python train.py --train_examples=78125 --win_length=400 --encoder_mlp_ratio=2.67 --encoder_experts_per_token=2 --encoder_widths=[80, 160, 320] --text_encoder_bias="none" --text_encoder_qk_norm=true --text_encoder_layer_scale_init=0.1 --text_encoder_parallel_block=false --text_encoder_experts_per_token=2 --text_encoder_positions="learned" --beta2=0.999 --weight_decay=0.1
Rows from expert 9 of block 7 of the audio encoder, named by matrix and row number. Rows with one number belong to one neuron. Each number is 128 + 32 x the weight over its row's rms, rounded and kept within 0 to 255. All counts start at 0. Numbers have three digits each. After the name is the row's rms in percent of the matrix's.
# gate: expert gate (encoder.blocks.7.mlp.gate, 16x160x320), inputs 0-79
# up: expert up (encoder.blocks.7.mlp.up, 16x160x320), inputs 0-79
# down: expert down (encoder.blocks.7.mlp.down, 16x320x160, transposed), outputs 0-79
gate.85 078:132146101136150061152148126167091160142142142187125114110110133171118183169164154118100148097131122129083104122161193122149129120123141148140123064171167063115121119128142170116140148132121170146115087172101128154118132097190127110096160111
up.85 081:137112171097123161104175150166115123187160137123074112058119126135162148168079076176101121128135149174135138110102149103185136100196119125050138104118095116135149115167151115108096111124078210130145088137097159152151115130153131106163056145
down.85 083:109101117153171114123145149163166120132188102056147108164201110145125100149207167088149134138083135179129112094092090148062124090185164063127188109147139113144124163150092117090102134094178131127112145125160146125074166126116167122128116106
gate.86 102:135099088171137098090126147089165173161157146103136105122182097093149131096125171141163105204086135156110184052083158069103096111129093134118138140161095143168176096084098135142174130099134068179171105146169113139121043089083058173081086144
up.86 113:133176141090145092119104148090191126155200178096142127168154104136096127098128160145169097183105091142126181087114167095122081105143107074115073155116113132146136096101132143163165128093154086162144058122127096140105077065108118149106140124
down.86 101:122164103065084088175148160157055130141093168161142131074113100059129081126180144127165110190084124148159147151081117074185118206163127178160175142123136135115096114112084117146146133188174137106107153122106115095109163136157138123155125094
gate.87 105:148047118134100101137143134122148121172139044152125112127173171122114088162128130063091135138113131129171114184141114156147143161088084150122138153127126111134074144134115166101101139106152105105183202168131150154098115155100104176186135077
up.87 106:217219093075120132131149127070121140080060147119084134084097165146100146109105171152124117110135142163098155100090185112106151083201097140101110137153102163162150159087162052135117141112109212141094108132139118133151122103158165105082131178
down.87 104:123136070154152154130140132078120084154091143144106112130094091090137092140119115076112152171142169164135115139175164092122185115158107135148113128137132121147188160129164131159169146111182133121030155110147109120059140175118136077106137139
gate.88 104:115172074155114093066105143119152089160165132150139100120079146141075123130171176132145175107111127142121119174117156068138093158074128129084065082138115094109115130100138143089112147171070124068077119107155116144123168128054209105185158187
up.88 101:138134117105098101178109130112116119127108168133163122159132083086083130139080134101087161218134115105125115090127120188191196154197105127163123086103126164152096168086123118122156078097162107186160154084135086193137114109092095171138106160
down.88 104:164135172154160112107052063119112139114081099088128153065148109096102119141129128105136104117143060129103127126122128047107107118146154142137162056115119183096175094155104102094088131108096134123112149159070164105165141121157165134090120078
gate.89 102:120122147128144118109111145091144074158145127192080151142136185169141083146093131134151132144091148158159126131137111134127106118059141107103135098114192147182169092157111158086142162084145106155077096146111184031128101119148115127078107091
up.89 099:144087137139079105106126138114113115099084103163144145126162169181100170135105104100138082150136134176161123090112106139128082102106143176119155148115180110146132153131089162056079159128095158204103114137096179020149135133113074128137126107
down.89 106:099130145056164142070166107126144154106085127142146165146112093179058180128116121069108133116121126134143149117082116061157117091154165153128093134117050094126159150157132134136109155159120125170100083106138111126158111132136086119151092159
gate.90 074:085114148168165124109117163159136137152057111119116059139116142139153158087148116116108166124094144132099124129128144159153103137106126158103146142080126128067146114101142083180140132132199126143145155129168114119120138108070173137158134111
up.90 079:122112136141115167130163163102154140091133148149120147140080123146145163086107104138098103090145132142089132105140099100149121197108126151126154073102223127149156100056099126173156075111063123141114173107153134182126142106138140110072164106
down.90 078:143101119109122088120151165089120185149114125078140147113161141156057172131127166157157109193167139156100137104105160173105100123127141157167116110082123094140103115132165151174122120067140111138122173155117107137218141144092149171074119101
gate.91 082:141093193166191078121125161135092101132151107168123091152153169097148156142178134159106108162095154142186131128140088128165054109058105125101084129146138133084060142108111116140146091165082107184093167196101115159119188105124134111134079143
up.91 085:086101137150142154137164099058136139119122137126119072162164091099110129148151119092151184172081125140105133143070078140155142125132158132111128158135081149135115182117130179159100129134211170121150098125085132121116130120078101115098128140
down.91 089:153060052115073147161154094146110127163151118146156194132138135118160083095107132054119142085165165208189090136141170159129096115129104085182084139089160126152128142143150128121144106129139178164116183095106109122109116132065126059059088161
gate.92 092:143147109134132120226109067132128120169097119118116106104085181168072096134164167119132121162160078074130188049101157106110085129180077162095122123186183131104128091168071176150121099109137137116061079134118114118139115162160133162094100139
up.92 091:082082138103115107137090124145162137099115102103163105161144146170085131116132135151087093105108138166110128146147099082064079089070162164118097131127097162135086103151078137136139142160096128117064136063104117113148130195175119145125135171
down.92 097:176042100161165126203182161136104137113108156154144145164198083097083121043150135125173146120186146058166136107118146124139145150100106098102166141138166088153131179138105156157091138152111076124144139120197143122096159142141151118153114143
gate.93 104:148135079188143155105090104112108147131097151174086191132106070114175145184105139130176114138192128160134151117157107107144129156094164117093154056148189102094081149165162136097202137127136117115151141097132102090102081148164100144119193114
up.93 101:109118111204114185115105162140162141212093146118137120116118104085158114119092120124185097175139110148083113120103080125163171133107133115139134094168178131116129115144122073116172123130149116119122114146154062072120083175215113120104153162
down.93 102:090144121168099148112087128136115110201052175126142208141130098148166161047152058156113136063102073175121167072109095124085217137126134127094132169184127120138121131132096152140137121142138150156179134136124187106128143065092122132139152145
gate.94 104:151129105102161160121153139110134114155103070109111128122141161098157116075154187163087087110099104134141199126126131141115144128076136150149130130083117089086108097138111092055041129144144133123197112083118191077123175126127182119134153119
up.94 103:100197148087137128104139112157160138130103140124099151153118213153178091047092078150151202093191114087104077098145061138146142180083134133127139123135144135129126098083119146123144108160103133152168080124150117085148108119114105079064117112
down.94 104:201131122145083127134157122113151122078159161133115160105116150169160127130137124124152096119105119114093096139146116142151140115100141133101163157127069128157083145116104174156097123154198116124118162122145161174162161119147124218152092150
gate.95 092:154073143153151210151145135140102170119069184119134105111131083111131112160132093142124124164160132151138147122145122099106199101142106135140136144157180143091156127153183091099082190128062154049155161070105181060157131094205167070105121140
up.95 095:113101151107109180169150125124072149121105150075128125141125145094142090132136052143144099118147120143161132148126094169079118133136118127112146151186176117085134112090163106118053163083106165121142091125105170107134115091126120070133134136
down.95 097:101149129130176087102143104161146133100105174128117084126070070093132108126158129128083126119147072160132120172159104107120039121112117067195156168189086134116131117100135116143148120202148113059157179126130127114168199151099122137093140115
gate.96 081:086127126107139048143140163120107108140166018143174085115162137128126116105139120136119119158213126091089114116158121138061102126133148141132171130101170176179198107121147130176099101159126119100098111137187123121161097136125112073120107164
up.96 089:076148159157141099093151142124161120064118137163153137175201170185162086176190156148173168114141088189183141139103147189115118144161139175182113125093125137146141121126117157092089140153112117151167056118139128152178107153184123155133129137
down.96 094:090104106199107078129078115108085126151081131141120158135140075119144130175123134155117176151171130144129107141074162081119111079148173126126176157156100073108131143107171169187067152149103142181074128089182173153109164139147162234123133110
gate.97 082:163128120107123081080089169177155142108136084141125124113083156154166125142140160103083178129125155062119151094089123172118152138122097119160096156114118151090087138126183149066128098152183021116171088105154125145073103072048131132166113113
up.97 084:137158208092189132117078176132106128170138117139152157137158169177117183105115129131191171136170081094150139133181142151081138139169171124080135200144127180139139141116075114168182099139136113147167089126158116140086074207158125146125117186
down.97 091:141111178122142117173153115116152148146178115179111125115059064166106176133162151134142145157095158182094172173107094144175086176107220120120177139149126140098096138107095127171100093144127093120140175137122170105122115136125159111189185146
gate.98 116:102182184087114147107169091166112126112139163128085121144095108126113118115134061096143123088153151155156107119108159138093145102126121083054127131175137132150037089139176107054213172112118063104163132108132193150159160203155125112144173119
up.98 113:130133192091116139148136094202130085183154162131111092136125141140149139127115108101100178077178143118121136136097149139141106106104142090119090081137148089082103090116131075076160150128164113102102190092176124156070124215181136055193099081
down.98 109:170154095154133153130098206087115105126097117105147177165119156182123135187186143098177102099140139110086111137111115137132066149149097135194141139123184124075097100116125071101110117188092120170188084117135160153096136105071152134117144103
gate.99 107:145219169135168095088173078171146159074106051162141138134129113057074123183196085165084099144111122113098156092099110150145120125173084126172160126112097127128141113159123105184130160187083099103133180173052124128102109183115106144147105131
up.99 107:146094109118123166169142109113076120185143153103101122153123143179181171122100136117164191092137153130153098116160152094141129136087137157087110119156156160068134125112142138084105087064154120169116071102208089154162113114148086120102149110
down.99 104:133134195151064116150116121202078174135091104099122147129095154092136048090049128169117101118123154127131152138151117047103127128131055117116206145170160107074095132147141104157149123133134108097133111163075088139093164185126132131136113183
gate.100 105:146088158156116131167181149149133121117133116153088168140077099166142139106056113158113116104079140148140132127173150121125183154142154118163038085109073153145138092151129108128164128132148147135139136180139166129134193138104151134118191167
up.100 103:108084175137172162109080106146138124125171128125110170110118185168117114113054156154138142109091141134152128190132096106162193164123127102131076072141107125111099128135031034117157140217091106096124094129138157132106195184132098151062169181
down.100 105:136197112124114123120153103142092108126129142172086161076107102153103127126144150130130125104145198156149077095084105112143102148149112153109144120151131094183167066106109206135178140148164098176170082129185129090095086081107086096150132148
gate.101 070:170146120107131204161183078112147085114137107154166221101134141117165166090116162129075145177143100151123123035055085154160110174097088104128136129133157155066154154098175123180147088141151121139105167176141086171126122143153111097107133127
up.101 074:159132140166059123129149162154079130084136119144107015170148091153143116090062182143130140157105115117130088181158120100142122175180088127132125151135163133131160122117158157107135128119167109132134168173135121152131160119157111136127092152
down.101 081:116108150124151120138113146149156150049142117097089121099116112105147124177116140084148108081125131090105113161142156123148103219135114156127083106089120115157116127083133132098127099130173150139132113098139086161136086129127098154143165149
gate.102 101:120177159108138119093129101173115140080118098143126090108107124141072176138104129164147083133075131141169106129135177133038150159152100150143158095150196115127136151149149084101172120107134096132165115201110070159112116059141098116119135123
up.102 102:131135126140118185158114112096092125154105100099183148165145156109171103107102104060012169140177179164084110132171054112172117072111131125144113150144065108158166090115114113121092178108128155134149128106090137132144135160092157120097159138
down.102 104:173140146164103116094154128148117147171139139082139165127153127124145155075104133138143084170147089143128077106074105150124153117103131217144170122147053131187141124112136141105157075145138192092142120164116136083174141116174188160112141098
gate.103 087:158117128106095058133074192128132130176136121129097075155143160113114129108149144172137076115122136104095168122186105126122127094115134092159116105158177102085122154132088184155133090139139092123098086094082174133125089125096137147095088115
up.103 092:125097165102155066104097166160087091120104135106148072132121164138097084095117115155136090111123177122065094093184139126113075136182092157161054159131197148127129146168148183097091109137105131149130112117125113085132123163078128103139102092
down.103 088:154154174156102109152134107155147057165134124184110078126100189178142095124089137054114147169161119136109115143130118142127147097114136159087032175134161155180172100151158120147103148094108106131148103163173132163067055151082138108145163164
gate.104 082:155098079079138140093099154086130172129091129124090051176126079101136132126083146111124137156075144098100174080137178166110060153158185146095111141123135181134178067198120133094120118099153163136117113109089113106085135203159200140118188113
up.104 086:167113108034114147142155048095107128158084113078162183136173057147126138123152126103109082144144118073182125121089091132144153122110129136139089161124127041173163092179125152188134109130128156123090101132073145140136190076152103130194158187
down.104 091:106158163164143129185162124116134106181149151078151147141127148127169152089111175128135116106081142043109192093070134038124158156113143181100150142089160103182103142164059124124160120139108123180166113154129120122146132144094087060127099097
gate.105 099:101118085087136113108116136062154120161189156110140102063122124117122151118099128146146171177095099124115098189159130112106113123144156123177160153137212065095142097172169133113142100128161152186108100107106124078164181082070110128080096108
up.105 100:097099165106092140149082126129147060159133163120107129115099134114086126142194066168139142192161112135136111171143099092144112095156135066072089112108178142120100154117149140086152149121162153104143069069122115115158158154084121150063094102
down.105 097:055142123112122110086122131095171105098140099165109114153122144190178170078091115131107122136090126118156117107166134100185158161105151100127107153186141152184114116097077112163140137106118140098064141155056110073081184110075122141149093160
gate.106 088:154147180130147158117098129150133133125106143099178115104149161129151162107112150067140122118088110109155142154074195125072139136103096100122134135137148109132107183099128169186150073116185128137106125130073166106100114150118116148141108165
up.106 086:078097075110130108158144137121159136122204149148096120119151161125120107126121061134109117122111109120087142140183091122152115131099137136118183154145120108176114154087109152090021120173068123140140140089201125134134124109106107131139173079
down.106 092:131105106085181146159130151108173168117102127131070126134102149165076112119075161086203135102091135138125143134176107114166124145148131157130177135184105076146089184173140103186091120126172116139115171098086126117151094135107155162121051117
gate.107 102:152210093123099167103103160149145145104146118175212133142112042117181152163086100139131176127119134055086104100130072092091078142139155155165131130081151141127135164203141170154097107115129116148116127115103131095187161120153096107061159098
up.107 114:131056168134130130184118096108098101170095167107074108098136163116099119081139128121170084143133170197189124143066154108163145122101100068082156123184133099144103116086124133130136101139168098094152142090139174210083078194087149130159153094
down.107 106:131159113141185147144079202090087079131145113148102128172085114170087141050142144125127148117093194101150110095104095156094112093120127111146089122126089173179116106090143143149103116139121111157165214119082169159111123079101069095099148187
gate.108 095:162147120108135102100147150176169057182125120162137157141116117089117118125097103131073092139114083178123133132142149143123180134143105121157098124132129157170158146150090143128156122129116081138069139092114180151101102146149163128140108127
up.108 091:105101103120165047181205144073110082104133143088121184122146125093093138117116110148159113116110159099142147111176169153143140122178162102082126161115137120124194075139161123096090069101126122107090098111115141120110135109138127128130162149
down.108 092:087063148069124078139113097085152138160096068089087088122079133099117177119145154139133162070136212131133144138122100093126153142118129112181176182182105144096169158158190100091116092136090133122131115124062096108116109158102082170117115158
gate.109 089:168164126179149129096097150152076110190163147140150112122120137132167097114100151138081140074167177130060163121149095124117118145177229108166173169165089167158113152094159093139109114113148115055131098100135129019177133103087095080065122093
up.109 082:125106070128191044159151092188145081130179135200132071092163153066164101086148123125145124127133178127179169153169143117142158111091150086169110108082088120093149119176155067102176205226104216123161141179108192134111157111148105155133128159
down.109 091:168071191123160125119098126146110097170116130097120150105152107116108148115143099098135143122118152110160137149137108141175179114149172134111120056135142149179080146086188087096129125042072151144103176108171109114095149079159137080065141122
gate.110 093:138160145071135127165134071064103085129158154135096132175134094122134094120122133089079158088157118069115103113131109161121118096138160109102069105124095100120137117056120177205111117106171156124149115115157156160142185139104193126145062147
up.110 102:168125113161139149167142094085154157104162035109146119160182065155146092125104144086084116191106140131176168124145103163123142138200182134141102134155151111090157144083147136142134142145145096164182149146162109150204146195104119143140154125
down.110 104:100142094167162112126102111119121101101095104207164130072072126113080149133140149164136061082145133185091156140147123100135104196138124145078141102122098136081129092144160136113142198103118148203120130135128127084141163132148142098160167188
gate.111 103:101103114121152168106111096047173157103168147142096111160121128172163110126126105119136171081094135137147148164106089140118102108120120152152107108130033122132149139138147150150129050100079137148112134167119176122124128107155093103140149079
up.111 101:136167116133168146125102144158089184124184116167130089140086109141083156131154192065064036097170128161095077138123110113127044159109124138099124163162210082095129141175112145161091127183127052116135112116124091114156112154133107162091119183
down.111 097:166109137169138125128088098117126148088078068070129080131152110174100123108177033131113165194119144117143156139117135146151130160189133106103189129171095162115071148109103152097165109129153183124116176091096124157114128154090158121156142085
gate.112 109:021154156056100136123166137148099128141115138129183131104133018109152160134127123158139163163152089127140202193105101161117185145078133150136132142092118175127126112124125088087165106151142122098170103117101157091150153123148119177155125173
up.112 113:092137144096154160182137133206088134134104161145149156152136051086158116105152151105166157171117068108115135201137081154089163143074127138148169102080154159147131128160095096101181146142125103086174047134112153101144172083113111138119146168
down.112 101:196155102183128133129124148130174137119141126057121106118124124117066139140131135118181137137087155092152162133115126072170083127206102095120090117133144054113149137112152121170142141110096147120152146142114155162149066186120094174083112138
gate.113 115:137153135125158162147124170149111121162164156106121147165129097144139088145131128138148091127119077151111121108071084115135155152157100083136151095124143135101077156087116184099117106151138201120156132117155097191100130114148104079099171158
up.113 117:138133129121149170154113183143121067182157142114085149147101053080122081125166148149178092154104090116089117091128088159183147161115141109132156098133120074154119152050172216111105074172139173065153147128102101144128093149140114077081171133
down.113 113:132122147111117160182168181147156100099070085114103113146125141111113119104128146151117161126088141144049165187148154083156170113120158191114156148129149110137121112123127138136084141116064122098097149141116114151148123139121118065140096103
gate.114 091:086169121109139225113167112132161130099154121140092095108164119128119117117127117081128089077129118139059034122108126116105159105179090032206192132149163143102129124131149085219182143100109128145173136102135100132163114140213105146131152092
up.114 087:093205127215148138184133176115100128104128107153144075106156160090119140168150139134134105077198117159070098088086087107141176112140069144182148110113153130133141117167102129156070099167112153148156091065103067142214151144188133138126112149
down.114 098:074163126105098125119055160195102112151097097153078160061122090087117149092070116116113148127132117123132180132074111156143143098085125124146153132171088114190083171119167196051125108141150186110154099147113083108126150133203136126125103078
gate.115 110:110167140149220143144113192127127147120141172101059142159152148116125119148042105156093134105093106085103166145130122131126126131086162126166207174131110116165168105137118121181098137150109137074065118124153119118125135115149152168126111118
up.115 104:130132104102137086138067109187152141066111139110102145129146140107146140122092143105129144168097158114095102170153168128078143132127132089194133108135113131105112102085114127158052125182110116140118102170148175124146086145134095135123136149
down.115 105:123123074125132149118144128165114121133109136158094074143146131067143160077132133156119093146145087126056123133170094129064113070157140111094143099172083089145062122180126135098136136110106114132158153178109076096091106200170119117139090139
gate.116 110:118178108113103128139157101086112170119141124098161131182071109093126143117111158181159136144139135107139128143151135092070117102172181148167076161127131094098181141071054136111136118132106080177089128147151160089149135162082112103068122080
up.116 108:073155069168102125165119164145140164120145125126149146163128117099174108075073203141109130153145128099145148131148101088112170152160142173113130103093090124129165102076145132114097109175107108159105142174101172140184120167100093108049145116
down.116 112:096159177068195151056130124147103110154115091158113113093119136119074160120158102136126132185101165182150110132121103124083087151090099161058136121084180139159131143086102134161101127124131145102157124147078097107140150176158133111155128118
gate.117 111:056123115094093180175134133097124083184079142182123186169131173098142143150038070131140110122076125132164112157116112165105112040164125131087062152152159163136203124131115093139114148126148115139169131162114158092152154093125185117049100131
up.117 111:158110125144147130131137097140138205125090143115176075109113146153127159077178136176142112120122161081097113135148133089177116132150090141084105068140111117130067145165101144094144157088164134050171095178128108092079129142177146108168059144
down.117 111:137149104145102087134114124138190128186168107070116124147095148138163171125088134144192127139169124119120121143148132126162093148133191125149104137123117032092171120150148107090140145164095110121116126147156134138113106175086159108127113097
gate.118 104:112170080150084163135146239052143180184129203170169082072161157100107105101120093175093053120092157121080098094149136150137112136139110135118087106166118096139120110167147141132145112161144138177112095153092200119113121095176170180143111141
up.118 107:113133151067099063173086078162126091087117103110138093138154139105137170094104187083195135143155142128162149151114138056120102098111170109172196154106131170101129102164118113100098184117081094192177152081189111131100100160067128136144139172
down.118 108:157145152110084166137154091102115104079140130151191109167135108119160175145098113042171119133151127107090138058148162087117090199175084158083120178126159106128178175121126181079069148115171149137159092099118130177113116074055128074153160121
gate.119 089:107145176136108106135162155132126154099141061114139149138138104148144143235102177097158116150188137079148161144137129106161088110104183047111137137121201146107120108103121139107134101144112099162084125176127120095111077153104104129046112105
up.119 083:194177094077147162175169152135133103145056140109189102195122177182099103120166095113090097097128137127116109121093146169096080089127132098133114131085097141074110122145118088165108100154192133144177178111128094078075153114108136139127190180
down.119 086:176142132144104133064133153095158122108126118155126163139103084143162093131140035140174130125132083079131121150143192139120140143119138131123107098136145185056156121124158150111145145200102113107164135139126125113134102093158063091099116146
gate.120 103:071157143157031051099158107068107194164155084130104171191133177121116139182137093191136148174143182151137095115087106138162139150133153123099138116141135121149103155107091113121103139112140157097130102098110141120119089164177106135144106066
up.120 107:170117107147075125084130144102105138141110105079126123170075137120140148137161111134129137204212156143166069119104130103138119159158112139152158167118125140111076128090135088135098207084091135137140103070153083104129086113147120085097155067
down.120 109:171127155191164152099112156123143112143141094155130087125138177076121147107191093106186071103145132165119192113048094126136066167139138107191142123114076117112123128075105145132096128166149128145095099114171162147163100138128095104143208129
gate.121 102:149175151079123115077072143130134199144108088155048097108123094131085128151152152110150074119182144173157205147149140116135113127165119103141108079060140153115073168129102138141136191143175137134168123148165102181154128158094119131070111088
up.121 106:164160100077111190092112140156137175111109124138052068096109095111084092162161127133187096117148125131141181148151142072124147190162082105131117125103123134104103152116083140211179149104132133149172111134101128157130201140123079129093072077
down.121 100:090132165119140103150124082146113135074119188101171116143125123112134152133138140109184082129146094178156103099109088171145154077132122107148219121109101085092137148194108175107150079049156133105140139165191138191117127135145169067146154144
gate.122 093:114148109122156205156158130140112090152154134139103127087161128140071112099128112115195121107129184151112122090163177068105065121124171182125145105086081146136122150139118116087170117150113090143107160124154063158125221107113123139117157122
up.122 097:180173108117198113169175149181083136114140132182110104104157181140086117097098106136109153099113101132110187084104161111134153109116179187151143089104169155111173134146113128087151124140119009119155178114141116192078125150139188156138214101
down.122 091:116111128110129127109202147080116159098085101160140081147127132163141098102113172201110071130188143110085159170161135131075142135135136076092169188131127175136095099092098107144141086114113113164077085138099118067157058140092076077044136127
gate.123 107:125134116078160139088168083108092071132111137075114135167069176157138143116145138115096179175132136140171118080157097160156178140105129065142065130123055098127087162111126153130131128144117149156167114135092139175158071138111149133175135200
up.123 111:136093137158143109184119186130139155110167082157125102099172075154124145103125133121146111077151128133137194114145162084116087117116100167088204113148196084124179080146125138159113072126128149103128125130162127081106196142106062115106151081
down.123 102:183142117139099139080131160162134128154090149137149084141089107138089162118117099155136145158091167105140142083134113053147143123180162131153128094170067147101127133060070150105079166133066163147106157157136128052132113180150138121145143080
gate.124 088:132102112146124157093077108107132119118147161090160122187137152133168159074093163162125088131118084128074049109153107125056091234142135147143104199094164171152103117121130101135087137152128172147148142075180063136103150079137138127086129127
up.124 091:172147138117105141099179123216092160121126121126172159078145120155116140124108116110116147188141185098066107111181120132128167127162016106118151132106184134132136104110192101136135193100093127120155149094137136128149113153183119143167145132
down.124 092:133095156183112106149163148122127184155149120123143118150138089106140109085102122155148149146139161128122062093158098116088097139092149119084141069136111147110095085088234123085121145091155177166177125150163175112108199125173172212119132148
gate.125 104:124116152102133150168096145168136122159161149099087078127111106119119098158248140074154132109077143109136081120140129108096108053102136152140125088169127090166141080124148154141091122146100111118073190123112088150130150098117155110048051116
up.125 106:076153155127077175144148113119101144133155200100136163115136147151162148094068121159155115166094093158142125166105113168119157161165147179151089164117076110132115130163175043099136132130166058160139086098121144134115212130142133154146099080
down.125 094:124076139060142169123113158148090070096131068125109171099157119119107159181091117117120112097132133073128109135174130160089175154172104169111133178111189148088143126110127140093093110112121057186132147175158109138143170134143137138148173171
gate.126 095:066137097067113076119187138126127133061098164120151121135109185146143110103089030120105130161184154119157119147145154185169119155074187129099163132105094090115091090151204106225110154113108129127118098096107108162107176103172135119140104138
up.126 096:108106110110103128071144142123148117064125148122171146130128114147098111121114069115131123147147152166121063090115122177092080164120178096092120150064100082139139126111174133212154140127153086133116111149089137123137153134178107180092121176
down.126 095:100146115141125186177129084086092109161180164113112130123062160126116088114140107110147125116168175129085181131126159114172116132193153076094193145160097122117152151152130144107149130088085089092131157126148147108137116129142156071166129075
gate.127 091:107109130112114067185146190147172165138095185145182158122101146176115169119143153135152103160135139157122134134093115167148171117139182100110121076141075084144163145141083139168117175161087087132098140174129135148138125149146149190096127142
up.127 088:084099114095127103166070130156107157138057163124118077122147127124082129180123146127140059114178152094118183089098174118190113161133169135095175097175104128102191178140139138128128120115170135126081178114128094139193118115115192121092092106
down.127 095:088124122130133165127171123074154143127137128144120102100126200171115171145120080154154085108112089153138104111150058166212147143122176094139156192108147110141101126109123107164131084157129088080148090106100127090129150203121089125149150147
gate.128 099:095143143116095150111108146083072170135117228149066064049167133171116161161135128165143104145128155155125112122148115098118180066193163181100095154127157155110105115158156079151082118157138147072089147114189138175161118090139185120103161079
up.128 101:175143088119145124110117086130087223121161104133088189149136102103159164124175120159105115190121119081163128069126093122179157081136072117118129144131112074139116197157193124159141097132150140114161081132159133126116159060113066106144099132
down.128 104:107093136215086072173108147149105129120160168165171156095093082128117145130114094100140151069173127102139110156156117116107151134125065142166151122141136139114104131115085160186138181131152139201096133170129153090172122129099219153145075132
gate.129 118:157126139127126088090138102154098125162104176117106118107134116118120145076109145119131106205218116107131167170187194104113057067147170102102086090172083100135114154176135138135113137076157132069143092115054167171130121126079171149090093153
up.129 110:116142083098117132105113150164103156155150217148124150169134126135105156100147123081126080117196113076154133120126123105108074068144124118108114081142074088142147116119185208117156109093084158111123132123078139152090115124094160104072061171
down.129 114:111176148142105170145112123151175104098126165111095102126134136175127141134149171121142133091153183137143057120129168154144122093137146146138093190149111090135114176070160105094137126109150142079064203147131117129134142126140105183087161119
gate.130 086:120129180140100090070119105130122131134137134124178137145152112167094152111149130064123133166104139065080101067154131146118090124150138153150103144127151100143089115165129146086150182147093073117134068137114128147187176138121143156115166111
up.130 091:154134091092116123200111080112087132071157182138117118135085160148111116098158096120145091142117197131113165181130228072137147179189112119116167126129087140109175132133172148153114101159136158113138122115113082197082066177106117142152092161
down.130 097:148115121089179131099125129133109112086148115092104173142122106146133096100140114157176140125148106152126105170125129088164161130174089140117087091159139131177170125129171125140115145083195114163127143149121103148102134083072106037096121142
gate.131 107:089067116078148148176137170163118178103120112163108137154162137103143115095102151160127145119106130097121132140144173124142103115078089124135068108123068182108170132047081114096139065120103096199105123115193168072100167208132133118129062119
up.131 115:120117123178142164084163086109137113136124129081169117079151141169152097173152104128159120166151142197101092105122153134120120135144140147156161168099186087148140138169188150151080190144115164087140142151116134121111136065134092107109161161
down.131 098:106131094142159153134193094206156064120141113164115177209135134111129160185095099115137113145158115194160076128126156144067174138084184127141108158160153176208149124152094098150122090094155117182092164101125120171132061125130089109177145076
gate.132 086:145135157078111121147176130159145106011069162145123138089069122093224114160107139142094149055193155089158118147148113140133097142119111133141121088078104126131177162122154207094105162163112191121126149178109109106151161119142097147159113147
up.132 087:143158133136168145135134105114155103123090183127166171187135121146152120139151093106174126075096123113153148147126095116133120119115112107104128181082093165129202143155081125176044100129158092148138163135126117159105143080136157119170126128
down.132 087:069145137072144063109137127097160160117085101129094132120078072079166140107125151134163051137125166157188109190098090090136160126173113112173157030122142135098086163086116166158186091109132103138182136176061136120121179137106194115197172116
gate.133 101:156117169088162094083086154114149053115131135140156138181100149113091102072054126165194151158145152173168111119170080107160129164105121119100086064135153153159070113147138058124115135113155155100171178146137098173084128118126115125175183146
up.133 097:144091140032194106142102162125102120175137135153138088225135152176056086113071109145147113151102168216175104148153121094127153160103090129122150098159134153136136128151105111160121152093214143087150136189115093130178151163136116136169157106
down.133 097:148082104091078125115108139134124132126038092123100150138114210109182067137135132153125120195161114124128063154117138137119140108138128105144125060158161143167135171113163154096157113163114137103165178113087093148192117110124117134094110144
gate.134 096:177089053111140138112096094169163099145134140117150141114117167077116127118117164123088100148136098138134116153181135112156130172059145055137148142201186137129112108099159149110121116113113183143116112178098078167209116129136110080147117106
up.134 097:185127037094152159121086095138192078145107170158136170073173125072136151138136169092074172155115154122158159085087084175116100143132199039144099080206152143147070096109148158125144125159137116177105128169113089179154136151118109099172062137
down.134 099:136125074118148106159127152143135129141072072140110150138098165140164155123111147124103114147135122129114134094125127128131189199190135160158122099164132142141096112125066162103140097164054152106091114131132090142129115071085070119087195129
gate.135 102:121133134103168162143135160094136115123139146127135097129207148112106117206063068157126050100134143164102146126187162161125132139113098142111105086172129091107136160099099142135124106121099116120177160128180184150092130156164122134138128099
up.135 106:077156109154131213165068162168112145096120075105084138168202134108109107133032082111109096084114116133131151161120123140141162087088119140132143083178133081149140126098090160136145123118096113107179119124132155159123100121110166101102141135
down.135 103:123141143079096087143126144179090060153133110135113107155115116126133089148078129112133153093126135173085119083120063117115150079104091139176101104086162154126167115161096164123142151159149129127138164153176175147145151201058135151154174143
gate.136 094:145165158100103082125146172125085090152179178239099115088093132104090161146083140107184101167150168090076103126136141131135118105091162093131137121192127105119137079140138069173189117157073131081168124079101151154091070114072118097080128170
up.136 097:059112133121134060182120179110103132114138182150127132084112153132104161083199188124156104147125095153135118126111165156129121113115126149140154093116144086070165111142127113167145177162095118143109103191085185100142088056125102143135096163
down.136 100:120094099131098131117086162119106155151115103110123094147109133155171218120125077171138120120143072165160138087121126115110154142137165194134113089185172103115170141145067133113088122110117115162081133149154103153149087096161158166092149172
gate.137 109:178130123102113107135118178170141102109220146145122118154093135134129161101110094109112129104092101146156088147135134073090138102165096099159140101107130188135108120139128059065067126132160079136162179100190036179170107150164123139163124162
up.137 108:156103172119140138146118133171059116121169144147141097192115073147133150035106090160094114109158076104139073140134110117104145092124107088141145095079105150124135121118097117070033128164138138129181113137162015174164066106164124168136102129
down.137 101:163090155090080084124151110150125107110153135145105069142146120128101126160136119129141118121068074111098109089061095146127177223177151119102138153118174163192164140135136123168151152126086122175148075117206152121150092197135163115149156151